{"model": "model that predicts nearness at each pixel", "dataset": "rendered rooms with furniture", "train_examples": 36250, "image_size": 64, "crop_scale_min": 1, "horizontal_flip": false, "color_jitter": 0.1, "arch": "unet", "norm": "batchnorm", "activation": "silu", "pixel_unshuffle": 2, "widths": [64, 128, 256], "blocks_per_level": 3, "block": "basic", "attention": true, "upsampling": "nearest_conv", "loss": "mse", "targets": "nearness", "init": "torch_default", "residual_init": "none", "optimizer": "muon", "muon_scale": "spectral", "lr": 0.011, "momentum": 0.85, "nesterov": false, "orthogonalizer": "polar_express", "adamw_lr_other_params": 0.0012, "grad_clip": 3.0, "ema_decay": 0.995, "steps": 5300, "batch_size": 192, "epochs": 28.1, "lr_schedule": "constant", "warmup_steps": 1060, "weight_decay": 0.02, "adamw_weight_decay_other_params": 0.01}
Rows from block 8, named by matrix and row number. Rows with one number belong to one attention dimension. Each number is 50 + 12 x the weight over its row's rms, rounded and kept within 0 to 99. All counts start at 0. After the name is the row's rms in percent of the matrix's.
# v: attention value (model.mid.1.attn.v.weight, 256x256), inputs 0-85
# proj: attention output (model.mid.1.attn.proj.weight, 256x256, transposed), outputs 0-85
v.93 104:41 43 43 56 52 26 63 65 36 47 53 74 27 43 41 36 45 20 62 55 31 54 58 62 80 46 52 44 50 46 42 70 52 68 55 59 53 48 27 45 56 46 60 56 44 57 42 57 65 62 57 62 53 37 59 60 47 50 37 31 43 65 44 45 59 34 54 69 40 36 53 31 46 73 64 40 55 53 42 63 33 44 44 54 48 40
v.94 105:42 33 62 49 69 42 40 60 58 46 09 53 47 55 78 59 56 68 61 50 31 41 43 49 27 33 48 71 40 64 59 64 45 37 48 77 50 58 41 50 47 62 54 50 55 53 60 49 38 40 50 71 30 63 55 37 48 43 49 47 68 55 31 55 29 61 74 36 57 59 61 43 51 60 58 54 47 32 57 43 37 23 58 48 54 58
v.95 109:34 68 58 67 47 57 28 53 44 42 31 42 45 45 42 44 60 55 55 52 39 69 48 56 44 58 32 35 28 29 68 35 74 53 52 56 71 48 52 30 44 66 46 39 53 68 46 58 47 76 49 35 43 34 78 39 62 46 52 24 59 57 47 58 56 53 64 47 58 61 61 43 42 57 40 58 51 59 49 43 37 72 41 57 55 69
v.96 104:45 56 47 64 46 49 47 56 45 24 41 42 44 50 66 60 56 42 72 61 23 39 54 59 66 28 45 44 56 59 80 59 63 69 39 62 40 51 33 21 37 64 50 54 69 44 57 48 66 39 33 72 43 41 51 52 23 34 50 48 51 51 59 59 45 29 46 62 43 73 45 46 55 77 40 31 52 32 55 49 55 40 47 49 32 57
v.97 102:36 41 50 62 35 58 69 52 52 56 64 38 57 52 54 58 63 48 61 48 64 66 35 42 61 53 54 45 48 57 57 58 57 43 65 75 18 25 52 47 26 53 56 52 42 78 71 54 58 53 44 40 31 57 53 44 36 41 54 50 67 64 57 49 39 51 73 59 36 62 61 60 44 61 40 26 41 71 70 61 38 45 59 50 59 54
v.98 102:54 66 48 67 41 25 45 36 40 52 55 56 41 63 55 51 50 56 83 72 40 54 63 61 47 34 54 41 40 43 59 56 47 33 52 41 70 37 47 52 48 68 51 25 42 65 53 45 56 47 43 45 61 42 59 33 30 57 60 67 50 36 46 45 39 50 33 51 38 50 46 37 31 62 32 37 43 42 45 44 52 54 60 73 45 52
v.99 100:40 46 49 37 42 49 14 60 53 62 54 58 25 17 62 55 48 27 35 52 60 68 66 46 48 48 40 69 56 85 35 48 47 60 67 40 36 42 56 56 44 44 43 33 59 40 47 54 61 68 46 43 56 57 31 52 44 49 71 53 59 43 65 44 58 17 45 56 51 60 51 50 49 47 35 31 71 75 61 56 44 68 55 42 52 53
v.100 107:54 60 29 55 44 55 45 63 59 48 51 39 71 47 70 58 32 74 61 68 57 48 48 25 36 51 43 71 38 48 57 55 63 30 64 57 41 56 59 49 43 54 42 33 42 55 55 38 41 53 40 56 48 62 61 57 52 37 29 45 38 35 52 59 57 62 54 45 54 22 33 56 33 54 45 48 39 46 56 46 63 41 65 42 59 34
v.101 095:52 46 44 64 69 37 56 41 56 38 65 46 53 41 25 54 58 49 61 75 49 44 71 49 47 20 36 33 67 64 48 54 59 52 51 42 58 52 44 45 65 54 44 67 53 49 51 41 51 78 53 32 47 49 78 49 38 58 66 48 68 36 47 77 57 56 70 62 59 70 70 54 47 32 56 49 40 59 38 60 43 53 55 50 34 45
v.102 105:37 69 39 46 53 55 27 61 50 53 50 60 47 42 45 49 68 32 69 43 26 27 48 47 64 58 37 49 43 65 53 29 50 49 50 56 41 73 49 59 37 44 29 42 48 50 35 67 59 54 28 58 50 63 67 63 46 34 52 43 88 53 51 15 45 49 37 80 51 43 62 75 42 48 43 62 52 67 39 47 63 54 37 28 67 59
v.103 103:45 39 42 65 59 58 45 51 51 49 68 46 52 58 43 44 63 49 60 26 54 43 34 56 84 65 49 47 52 26 37 43 46 51 48 33 60 62 55 41 61 47 56 42 72 46 58 35 38 62 46 73 35 56 79 36 61 28 57 37 42 42 37 63 53 48 52 62 45 51 35 59 50 58 36 53 31 45 48 40 55 57 63 49 49 40
v.104 106:49 58 55 45 54 38 43 50 57 53 60 48 48 45 68 51 47 48 45 45 64 45 33 40 57 59 47 57 59 62 62 42 43 62 52 31 47 25 44 40 36 57 48 58 52 49 45 57 64 31 50 57 56 52 52 55 57 57 59 45 45 47 61 31 49 37 64 54 46 49 39 47 45 53 40 50 40 65 61 33 69 46 64 41 59 38
v.105 095:46 32 64 40 47 67 37 62 46 53 54 33 41 57 58 39 54 45 41 57 50 25 46 47 47 59 55 53 56 80 70 67 75 45 58 46 32 75 38 49 62 60 77 63 55 55 39 50 72 57 39 50 49 52 56 13 40 45 46 35 51 38 45 18 24 52 39 55 67 38 34 54 57 75 47 50 31 69 45 27 52 40 71 66 33 46
v.106 092:71 60 48 49 38 52 50 49 51 43 39 45 56 74 61 55 46 74 47 49 54 60 54 54 37 59 65 48 36 48 62 53 68 48 48 50 50 48 52 60 50 48 55 55 50 56 52 57 44 54 49 38 60 47 43 29 81 53 37 39 48 48 50 56 50 70 34 66 46 53 39 34 55 51 53 55 36 59 45 56 46 55 47 54 44 20
v.107 099:62 59 58 66 45 41 67 36 37 56 48 60 47 73 30 47 35 46 41 46 42 51 42 40 43 29 57 57 25 28 66 49 52 50 42 56 56 38 61 60 40 37 49 57 31 49 49 33 48 56 38 63 51 56 52 30 63 23 25 76 49 59 50 59 68 32 52 50 43 44 51 49 47 53 60 58 57 49 65 54 32 43 51 59 72 47
v.108 100:59 59 57 52 56 50 64 49 29 40 47 43 42 43 51 36 27 55 55 45 57 49 33 62 47 44 40 49 58 25 63 61 47 59 38 42 68 42 56 69 45 82 34 49 29 58 32 69 63 45 46 40 34 50 54 50 59 62 54 40 57 53 53 72 57 52 24 78 53 61 38 59 53 49 50 40 27 44 50 66 63 55 38 47 57 58
v.109 106:67 58 38 34 87 44 31 50 52 65 33 65 66 35 55 56 43 48 14 19 50 71 47 60 58 47 45 45 63 51 66 56 53 52 32 46 33 64 66 52 41 47 46 41 29 39 45 63 84 46 58 59 47 40 55 46 47 60 37 42 57 55 48 61 51 56 58 42 36 72 26 68 68 43 42 76 40 46 55 74 30 50 46 58 66 51
v.110 101:55 37 31 48 72 51 46 60 52 45 56 53 40 42 53 46 44 61 49 62 51 46 32 53 51 55 46 53 62 49 42 62 50 72 29 59 38 67 49 41 42 55 26 74 60 52 40 68 74 31 63 66 67 33 65 47 61 39 72 46 48 64 63 53 46 30 50 46 50 41 45 68 52 39 41 62 35 49 37 58 67 55 54 43 34 48
v.111 091:58 39 15 47 36 54 40 61 39 41 28 42 50 23 54 31 36 56 53 56 38 51 50 48 50 47 35 83 62 47 44 36 62 49 41 42 38 58 40 37 42 48 54 54 41 44 38 58 66 41 44 40 60 49 67 59 52 69 36 50 63 64 50 54 40 37 44 30 44 54 46 78 37 56 68 40 52 47 50 46 56 52 67 34 40 50
v.112 088:33 26 64 51 39 42 55 19 44 65 67 15 51 29 58 44 64 46 63 55 34 42 40 57 68 67 48 47 59 56 44 59 61 34 48 38 44 42 59 50 56 55 39 28 50 69 60 48 65 52 60 54 35 38 60 45 41 33 39 54 45 57 38 48 44 65 45 34 37 70 43 56 47 52 63 37 51 71 45 59 30 45 53 67 67 50
v.113 098:54 44 43 36 65 39 43 42 55 51 42 59 57 81 45 51 39 53 28 49 48 43 42 37 37 54 61 54 71 63 47 51 51 44 63 56 63 66 51 46 60 44 59 31 41 66 46 62 40 40 35 47 44 61 49 40 36 55 68 31 34 32 34 24 54 59 57 59 72 45 39 58 46 47 48 44 63 25 60 50 44 38 64 34 37 46
v.114 100:55 44 34 76 72 71 44 69 60 41 52 67 59 43 41 53 68 47 57 44 36 35 71 49 67 67 51 64 25 46 65 50 31 54 53 63 72 31 50 70 33 48 54 50 58 42 65 56 54 77 50 37 27 59 59 53 53 36 35 28 58 32 42 61 45 50 56 53 52 42 41 28 44 64 65 35 21 45 68 66 34 60 32 35 52 62
v.115 098:57 52 47 40 43 40 35 29 25 40 47 50 53 54 59 29 62 60 44 60 48 41 27 73 53 53 42 33 59 53 46 61 55 58 50 29 56 58 50 50 46 80 50 61 45 52 48 60 65 57 57 65 42 39 57 59 60 56 49 41 55 61 47 47 47 38 45 62 62 66 35 61 51 57 59 50 64 53 49 45 73 41 38 57 36 51
v.116 110:26 47 52 57 39 61 36 29 47 44 56 67 39 57 68 38 31 50 41 63 26 57 52 46 54 56 61 32 66 27 62 41 68 51 57 43 30 54 60 47 70 62 73 44 28 33 51 59 38 48 44 84 45 39 70 54 57 78 51 44 39 45 54 53 65 33 77 26 47 66 50 57 61 74 77 35 37 44 53 33 39 34 41 46 61 48
v.117 092:31 59 52 42 46 41 50 42 40 50 68 49 59 53 39 42 62 27 35 46 45 45 45 49 38 54 33 58 68 46 48 50 45 66 58 49 45 40 52 45 52 62 41 60 29 29 43 49 48 33 44 81 63 64 49 54 39 63 63 67 47 59 20 42 70 57 67 46 59 28 42 58 41 59 57 55 52 40 63 55 58 40 58 41 47 69
v.118 104:52 69 62 57 36 68 37 32 46 62 49 44 35 56 59 54 33 60 53 58 62 42 54 54 52 48 57 41 47 76 40 28 52 36 47 29 38 60 60 60 55 61 42 40 57 54 53 45 35 65 15 65 44 21 43 52 58 54 55 42 63 43 58 48 63 27 61 80 76 46 37 43 54 62 57 55 46 53 35 58 52 46 62 44 23 51
v.119 099:45 56 36 41 38 44 48 50 53 43 53 22 59 67 51 55 28 34 46 46 43 47 54 62 36 44 77 53 51 61 57 39 32 31 53 58 68 54 38 49 56 67 41 44 35 64 47 29 50 36 64 40 70 47 55 42 45 51 61 67 41 53 56 58 63 63 34 73 48 33 47 70 69 36 61 38 45 34 46 40 39 67 25 44 47 42
v.120 113:56 60 34 35 76 52 72 49 75 30 60 52 80 43 20 67 62 58 50 55 78 80 36 26 42 68 36 38 50 66 30 46 51 30 60 54 53 44 40 56 38 64 48 44 56 60 46 60 66 33 72 62 62 60 62 40 34 62 47 48 45 47 57 46 58 50 64 69 65 38 59 57 62 46 46 68 42 51 47 52 44 45 47 49 43 32
v.121 105:60 50 52 64 58 26 44 39 36 38 57 62 63 39 46 51 42 51 63 35 52 36 51 32 67 42 09 56 30 19 41 42 60 47 40 71 43 41 38 40 51 51 55 44 44 48 29 59 67 39 48 61 38 67 50 49 37 44 47 43 63 56 61 53 46 44 47 53 41 38 48 57 30 53 44 57 41 45 57 54 62 33 50 50 62 60
v.122 100:56 54 58 52 52 41 56 50 52 52 62 52 54 44 51 44 44 41 53 11 38 63 47 49 45 67 48 60 54 54 76 48 68 54 59 50 55 23 43 38 45 60 45 43 57 22 34 38 52 33 16 44 37 64 43 35 72 71 70 39 39 63 35 67 45 44 44 62 53 46 48 39 59 53 53 54 56 42 67 45 47 63 69 42 44 37
v.123 099:72 34 50 42 42 53 40 44 47 57 39 29 56 39 27 45 45 66 53 44 48 47 38 15 69 46 24 60 58 47 40 29 53 63 32 46 72 41 49 50 64 35 48 69 27 63 60 63 72 53 63 62 51 48 67 36 57 49 43 58 73 77 40 51 53 40 37 59 31 39 65 37 49 62 46 61 43 55 65 71 48 45 54 54 45 56
v.124 097:39 30 33 45 62 54 38 47 41 61 60 44 56 68 56 47 68 15 47 47 65 57 63 56 48 44 44 57 56 45 37 56 55 36 54 53 52 51 46 43 75 53 51 47 53 48 56 42 59 52 63 50 47 59 50 32 56 47 61 66 58 48 55 46 53 50 18 24 75 61 41 46 67 67 40 41 65 73 23 41 63 56 41 36 46 42
v.125 099:42 20 48 58 53 48 61 42 47 58 67 41 44 40 54 53 55 31 51 27 48 33 69 41 50 51 61 42 43 55 61 50 51 66 55 58 43 59 41 47 38 46 37 73 48 55 59 45 49 38 68 69 57 48 71 46 42 46 45 77 57 60 53 33 57 69 54 44 61 35 68 37 61 56 72 46 40 47 61 48 42 54 62 67 54 18
v.126 098:46 27 59 50 71 77 51 54 61 37 58 41 42 32 60 49 33 43 43 67 50 66 47 42 62 55 65 35 55 51 48 45 42 39 45 58 44 37 57 36 63 42 74 29 58 56 47 48 58 59 56 39 63 45 58 45 35 50 43 20 34 55 47 39 74 21 33 75 71 35 58 57 39 56 53 55 68 67 44 40 40 30 40 62 47 35
v.127 101:47 41 64 46 50 68 40 61 48 49 55 38 59 52 48 64 56 70 31 22 42 61 24 59 79 67 52 40 36 35 42 56 20 58 47 47 61 62 53 51 49 38 71 36 50 35 73 62 40 61 57 45 27 58 49 65 56 67 40 45 42 47 52 38 47 48 52 34 34 40 64 41 48 54 64 70 47 70 53 54 70 51 58 68 59 66
v.128 091:62 19 41 53 50 74 53 50 40 37 66 36 45 53 64 55 33 51 67 46 55 32 51 60 54 48 51 57 49 46 51 66 47 52 52 51 35 38 57 42 44 61 53 40 52 43 72 41 23 49 22 60 50 49 56 42 44 53 45 68 38 35 19 52 35 35 37 38 56 46 58 66 51 59 64 38 69 27 40 47 56 39 48 61 61 57
v.129 089:40 53 56 56 38 45 67 62 49 46 60 73 60 49 47 42 41 50 49 49 50 43 48 38 46 51 41 54 40 34 58 66 51 77 32 58 55 41 65 41 50 52 47 43 42 47 55 63 35 42 66 47 41 58 64 64 41 63 41 42 40 57 27 59 60 34 57 52 66 47 46 48 45 43 45 37 56 40 45 35 30 36 53 44 69 73
v.130 093:33 67 39 35 69 60 63 71 58 36 53 56 51 40 57 62 51 46 48 52 48 70 47 51 46 39 32 57 34 53 52 60 42 68 38 58 66 31 53 45 57 33 40 41 50 36 50 64 56 36 73 41 62 77 68 41 80 58 39 42 52 48 43 44 55 52 44 65 54 46 59 34 29 46 58 71 40 35 49 54 36 55 48 61 47 61
v.131 094:71 22 53 45 59 56 45 34 56 15 45 40 69 44 43 40 49 50 40 41 53 45 48 43 65 67 48 28 65 72 52 48 54 48 43 43 56 44 42 55 37 52 25 52 73 58 55 47 47 39 40 41 56 39 36 60 69 61 60 54 55 55 74 47 47 67 52 43 56 53 62 23 35 58 48 54 56 53 37 31 62 47 51 38 59 18
proj.93 102:53 57 45 59 58 66 53 57 41 58 55 56 33 39 65 59 34 26 56 48 52 28 59 57 22 37 56 52 22 38 51 62 41 31 51 38 62 51 33 47 42 36 44 38 50 67 31 41 60 55 61 70 42 62 64 41 40 34 49 60 50 48 56 67 54 61 59 54 56 40 39 55 53 58 77 68 56 45 44 40 36 42 42 40 58 47
proj.94 102:49 42 71 70 34 51 45 59 59 47 51 52 35 57 50 60 46 45 80 53 48 36 44 45 58 59 32 41 39 47 51 61 64 52 46 50 37 36 58 52 20 51 89 44 66 34 38 47 33 52 40 46 62 32 36 44 49 49 61 42 60 40 51 74 47 43 29 42 50 42 58 56 43 60 44 74 50 43 62 68 78 69 70 42 56 42
proj.95 104:64 57 59 57 78 39 71 50 30 60 50 56 65 70 45 51 55 52 30 64 43 73 43 49 58 47 60 55 55 51 35 37 60 64 48 37 35 63 47 66 39 37 53 43 57 42 66 60 75 55 54 43 54 50 64 57 45 77 47 55 57 45 54 48 35 67 47 47 42 57 33 77 62 53 56 39 63 48 76 58 55 53 63 70 17 58
proj.96 103:14 54 47 62 60 46 40 48 28 63 23 66 70 40 53 46 72 55 52 58 60 64 40 50 55 31 62 41 38 32 36 61 55 48 40 38 57 45 47 56 36 41 41 70 66 31 58 57 46 61 64 33 42 58 33 56 69 58 43 47 56 62 55 27 60 35 62 54 41 70 53 34 74 50 20 51 54 61 57 21 32 50 53 61 65 66
proj.97 094:58 40 58 47 54 49 62 55 41 57 56 53 35 37 39 39 43 40 30 60 52 36 66 59 46 53 67 48 34 64 13 33 45 53 56 36 63 79 38 32 39 50 70 52 51 39 48 40 43 61 38 59 40 32 55 49 62 75 58 48 61 49 53 57 47 46 65 51 45 66 40 33 50 45 59 49 48 24 51 73 31 45 68 47 51 49
proj.98 110:42 55 50 57 30 61 35 37 65 57 62 47 58 48 34 22 47 56 62 55 72 69 70 49 64 51 61 38 54 33 30 35 35 57 63 42 53 42 51 48 50 50 31 61 20 49 46 63 44 60 59 62 58 50 69 79 56 53 43 55 35 46 58 40 43 22 53 55 66 48 62 61 55 43 29 40 38 59 39 54 36 55 44 52 41 55
proj.99 101:31 29 57 58 46 59 65 32 65 44 36 34 35 48 61 54 50 38 60 24 29 47 51 34 31 28 38 46 34 56 42 52 42 46 53 40 29 34 52 37 43 29 42 56 60 03 50 55 49 72 39 48 38 38 50 40 55 59 39 62 41 66 60 62 34 55 39 54 46 43 44 48 47 47 64 52 44 40 73 54 54 27 57 51 53 75
proj.100 099:65 60 54 62 24 73 55 42 51 45 70 51 41 54 35 47 26 48 41 62 56 49 70 71 65 58 35 63 48 62 38 43 56 47 75 70 57 40 25 40 56 60 75 31 40 49 60 59 40 62 54 56 37 78 50 35 40 45 51 58 29 39 51 58 69 39 51 44 58 49 66 58 66 56 54 51 43 57 53 49 42 40 33 55 29 49
proj.101 100:39 44 40 47 53 45 42 41 66 60 47 49 63 47 49 58 56 54 49 41 71 55 37 41 52 40 59 42 43 44 37 66 23 57 44 58 24 56 60 64 42 36 62 67 35 73 45 66 51 36 71 59 51 39 53 46 45 52 42 52 40 64 60 49 72 46 63 48 69 57 36 53 62 63 34 66 59 48 43 73 68 29 57 49 63 57
proj.102 105:32 47 44 56 64 46 33 35 77 40 57 48 55 61 45 57 43 43 49 51 57 44 54 55 43 35 52 51 48 38 31 59 48 49 42 47 47 61 52 22 65 41 55 58 57 37 69 44 28 52 66 47 38 45 50 77 47 50 69 39 45 65 49 49 47 51 30 31 45 46 47 49 60 43 48 17 78 39 52 29 53 42 70 73 28 54
proj.103 099:68 52 40 38 55 56 33 60 42 31 63 51 50 49 59 57 29 49 44 53 59 50 54 53 64 33 42 33 37 48 52 64 60 52 56 25 54 55 60 50 43 45 56 50 54 65 65 70 61 44 49 46 59 42 53 46 48 49 64 44 59 63 37 61 51 67 47 24 51 33 32 24 43 33 41 42 66 59 36 52 25 29 46 47 64 74
proj.104 110:49 46 54 47 60 56 52 50 46 39 51 50 21 56 48 46 58 42 29 42 60 42 65 75 47 46 54 30 42 45 59 54 57 60 53 42 53 55 64 39 44 42 73 66 66 32 85 62 45 45 48 52 33 69 40 50 47 45 55 67 56 51 36 48 60 61 53 50 61 44 47 63 39 41 61 48 31 57 52 75 47 36 45 36 54 40
proj.105 100:30 45 54 27 52 62 52 47 68 51 34 33 54 42 23 51 53 57 50 53 52 47 56 33 18 67 61 53 53 54 36 53 46 55 58 52 57 31 66 52 47 46 65 46 31 56 47 64 63 59 40 32 23 59 56 48 61 58 59 34 50 47 52 52 42 43 59 52 33 67 52 73 41 54 62 42 48 58 46 34 59 63 59 40 61 55
proj.106 099:47 32 45 59 47 43 67 48 55 54 46 60 68 65 48 44 36 36 68 56 22 47 67 60 58 59 48 58 58 48 38 51 56 32 40 66 49 49 40 59 50 71 66 26 61 55 67 71 55 39 55 57 68 48 40 58 41 33 60 68 25 47 61 48 67 61 38 48 58 67 55 47 56 45 61 75 34 61 25 42 51 56 39 64 37 58
proj.107 098:50 50 55 34 15 48 32 79 62 40 64 62 31 52 54 45 56 77 58 53 57 69 64 55 47 78 54 36 38 52 66 49 55 30 42 47 71 43 48 47 59 47 34 48 47 55 38 57 52 65 61 82 57 23 45 45 50 55 54 47 28 47 43 69 33 39 40 66 37 49 53 50 56 65 62 42 60 43 44 57 64 61 44 73 33 40
proj.108 094:73 51 44 53 76 22 61 48 53 41 59 60 51 47 60 60 48 40 48 31 43 69 51 50 51 61 41 59 39 58 63 65 55 48 64 62 64 63 36 65 32 52 56 54 64 63 60 37 51 56 40 76 58 60 48 54 37 64 59 53 50 55 40 30 64 39 32 65 38 37 65 48 67 75 52 38 62 61 41 35 40 68 34 48 36 73
proj.109 108:54 46 32 65 67 39 42 71 46 46 68 40 48 63 61 69 67 47 45 41 60 43 75 47 54 82 34 55 73 61 62 46 49 53 55 78 28 44 58 57 45 57 43 55 61 50 61 37 32 61 60 27 49 47 25 61 32 56 70 41 56 48 41 47 46 60 55 36 57 41 54 53 41 48 55 38 49 40 48 47 46 43 33 56 50 38
proj.110 102:50 36 61 50 47 47 40 56 61 46 43 44 41 48 46 62 52 42 61 30 64 49 31 54 43 41 64 59 45 70 56 63 65 50 52 50 46 43 53 54 46 45 26 63 49 67 56 41 37 49 59 62 34 59 46 58 45 47 56 41 49 64 52 41 47 80 39 71 60 55 45 48 49 38 57 48 41 69 57 44 67 78 47 43 49 33
proj.111 090:56 61 52 51 58 25 48 70 70 50 42 53 63 39 24 40 44 28 55 62 39 38 45 51 74 47 40 59 19 42 67 61 52 59 48 37 61 52 34 45 31 60 48 28 61 52 75 46 44 44 52 37 49 51 64 51 40 50 50 44 43 50 48 42 52 49 26 54 53 52 41 38 45 33 68 44 38 64 43 28 51 44 33 40 36 79
proj.112 095:40 54 41 46 50 62 33 52 45 58 54 56 73 48 47 54 44 54 50 62 36 39 59 63 63 70 31 54 66 72 46 49 51 74 45 36 54 44 33 29 44 65 54 59 50 54 50 56 58 44 33 68 62 30 26 52 41 47 52 50 56 54 55 47 58 38 53 44 61 63 66 59 47 64 32 52 53 63 12 55 28 74 27 35 28 46
proj.113 100:51 63 57 58 47 56 66 56 42 70 47 47 42 43 31 44 53 48 39 71 32 18 62 43 39 61 45 47 59 32 48 52 39 57 51 47 24 73 58 39 46 62 56 35 60 57 44 60 61 34 68 40 40 49 56 44 22 63 53 42 33 31 52 61 34 48 53 42 53 37 44 63 28 49 46 56 46 29 39 48 53 43 49 60 45 64
proj.114 104:59 50 56 38 64 55 63 38 29 63 61 39 37 38 65 83 45 66 50 43 55 51 56 69 59 53 48 58 60 39 63 53 58 40 70 66 52 56 59 49 30 51 68 83 53 36 44 63 33 50 70 51 59 76 47 61 48 62 55 68 48 47 34 45 46 56 66 36 37 42 49 46 62 50 81 48 62 49 44 50 37 34 55 64 55 50
proj.115 095:46 44 55 54 52 54 47 48 55 61 48 61 42 59 36 35 62 31 51 39 63 59 65 43 42 37 63 45 43 55 57 53 60 59 57 33 57 39 48 55 57 61 54 53 39 61 38 52 61 42 63 62 62 47 20 69 59 57 61 50 58 43 35 39 54 47 26 62 45 41 46 54 51 52 50 70 30 45 52 61 61 43 25 69 62 44
proj.116 103:34 41 70 55 67 50 41 61 34 63 61 49 45 38 41 32 40 45 46 59 41 53 68 57 44 38 33 60 42 45 66 53 52 39 37 49 65 30 51 55 57 43 54 42 59 33 48 35 68 65 62 38 43 48 51 60 56 46 59 33 55 58 37 54 40 42 48 56 19 56 35 62 60 50 44 50 47 45 77 66 59 50 40 28 51 28
proj.117 096:71 45 80 37 74 46 58 68 44 47 38 42 66 57 48 47 36 56 55 58 65 43 18 56 65 42 56 53 69 43 40 73 40 56 61 39 68 42 42 39 55 41 41 45 41 56 55 45 53 40 55 50 64 78 53 60 61 51 58 40 46 49 42 60 20 62 66 53 49 67 45 50 60 52 54 69 45 27 56 65 65 62 51 40 64 41
proj.118 106:59 43 60 17 41 52 49 40 38 52 48 61 54 37 69 48 57 51 41 59 56 46 48 35 50 36 44 51 50 35 68 71 58 22 41 80 35 40 43 31 46 54 45 51 32 51 21 33 69 67 58 31 63 41 51 46 28 29 46 59 66 40 48 64 37 63 26 57 35 52 23 32 36 39 49 67 48 57 25 43 53 53 54 59 64 42
proj.119 097:49 60 54 54 58 55 38 43 63 31 38 39 46 24 50 42 21 52 53 55 36 74 40 48 57 64 72 43 67 55 76 33 44 40 52 79 38 56 49 43 53 30 53 30 60 48 44 22 44 56 55 45 51 51 59 50 66 49 46 39 54 39 27 55 73 52 50 45 50 25 56 42 61 75 40 56 56 58 63 68 51 55 52 24 55 47
proj.120 110:28 64 45 53 55 48 60 41 49 44 50 65 39 56 31 36 54 60 55 54 50 58 67 43 39 23 55 53 45 56 45 23 44 51 56 48 27 64 49 33 43 44 73 49 48 46 60 46 40 40 66 58 50 46 49 45 55 44 60 70 47 37 57 41 55 24 41 53 17 58 46 42 40 65 62 62 51 48 40 42 53 57 63 60 45 44
proj.121 100:31 36 60 55 57 55 40 60 57 48 48 55 59 42 38 32 60 60 56 56 52 46 52 72 50 43 60 54 57 68 49 54 41 46 59 49 52 30 51 49 35 49 26 65 40 61 62 56 35 75 40 80 55 59 42 54 36 64 43 58 32 34 60 65 59 32 53 52 56 46 57 45 30 58 53 39 53 33 61 41 60 51 66 57 50 70
proj.122 090:54 78 53 41 39 37 52 70 73 48 55 49 56 49 60 42 44 59 52 50 52 55 49 63 50 38 55 46 54 46 47 43 56 71 41 33 47 55 72 47 47 48 48 21 58 53 60 54 61 56 37 51 46 62 56 32 49 47 69 46 69 54 32 46 27 26 35 47 40 53 59 55 29 65 39 54 49 69 64 50 63 36 56 28 45 31
proj.123 100:46 34 29 46 44 45 29 26 36 53 52 54 60 34 38 65 71 36 66 47 63 57 59 68 55 57 41 36 24 44 51 64 37 48 33 51 46 56 37 35 43 49 52 38 61 46 52 61 55 38 59 44 41 47 53 59 59 27 32 33 57 67 37 67 58 37 47 54 52 46 49 42 51 59 47 40 40 29 59 52 39 42 35 34 62 69
proj.124 097:61 68 60 55 36 59 34 42 31 41 35 44 52 53 57 44 59 75 43 41 48 32 55 53 51 44 53 55 34 36 26 78 69 34 44 51 36 50 42 39 34 41 46 42 36 37 59 39 41 39 31 29 44 47 36 65 64 42 58 58 43 57 42 47 51 48 31 42 44 47 54 69 67 54 49 55 16 48 51 43 55 57 41 49 30 33
proj.125 103:41 51 47 53 46 51 39 55 60 46 54 54 50 67 49 51 38 58 63 47 45 62 27 33 49 44 44 67 66 48 47 75 38 45 58 29 55 61 61 58 67 50 72 49 44 29 44 54 55 28 50 27 53 57 52 61 54 43 46 23 48 36 60 44 35 61 63 56 59 68 49 38 55 42 65 69 41 49 47 36 33 28 65 44 45 49
proj.126 098:37 49 52 48 57 47 56 52 39 63 34 49 41 71 45 42 91 56 59 41 50 39 46 37 26 34 55 53 74 57 50 30 45 49 66 41 59 78 51 42 66 58 57 38 61 52 54 50 64 58 42 47 39 42 54 65 53 46 39 39 40 37 23 25 64 39 41 59 51 47 50 47 60 48 47 41 45 46 48 50 54 56 71 70 52 51
proj.127 095:79 58 45 45 68 50 60 63 56 48 60 52 33 60 56 60 42 37 56 51 62 43 56 41 49 49 37 42 41 61 55 42 49 73 32 26 67 59 29 70 41 42 48 49 52 36 54 61 64 33 30 55 69 58 50 59 27 51 46 51 82 34 48 38 50 47 40 71 42 52 35 40 42 60 34 39 70 58 52 32 37 36 35 55 32 62
proj.128 098:41 46 61 60 49 51 39 36 57 33 46 55 50 53 52 58 45 55 42 45 44 23 75 38 43 69 65 43 47 37 54 56 44 50 54 45 54 39 55 36 38 57 39 50 36 45 55 41 50 46 68 36 60 53 42 23 46 46 56 50 51 52 71 58 49 53 38 63 43 47 45 47 57 51 59 35 52 40 63 68 48 45 21 51 39 57
proj.129 097:66 64 42 47 48 46 59 37 51 62 57 28 68 64 46 60 38 69 24 56 63 57 78 64 46 55 47 66 49 33 61 51 56 43 35 52 78 51 52 51 64 55 45 53 40 43 63 80 62 46 55 48 46 36 55 53 44 34 51 56 80 72 55 51 45 48 25 48 46 34 60 71 50 54 50 48 67 46 50 44 49 35 42 55 43 30
proj.130 090:51 59 26 42 51 33 30 33 52 45 55 47 39 47 37 63 51 59 48 42 53 33 51 46 49 66 34 76 54 53 49 43 32 61 57 61 36 46 40 44 46 62 40 20 40 41 74 44 32 48 40 43 42 51 41 58 49 55 61 73 54 65 54 53 52 59 43 77 37 29 48 65 50 65 29 58 42 68 42 41 35 27 36 35 67 62
proj.131 091:63 36 55 50 36 48 50 47 48 61 52 49 63 63 55 33 42 41 45 43 59 48 44 55 33 46 42 50 23 59 39 36 39 41 47 40 34 46 24 48 52 45 61 52 58 52 47 52 61 46 65 77 83 53 53 59 42 44 32 45 41 45 50 72 44 67 49 78 68 57 34 54 51 38 61 57 40 46 63 55 33 62 58 62 33 24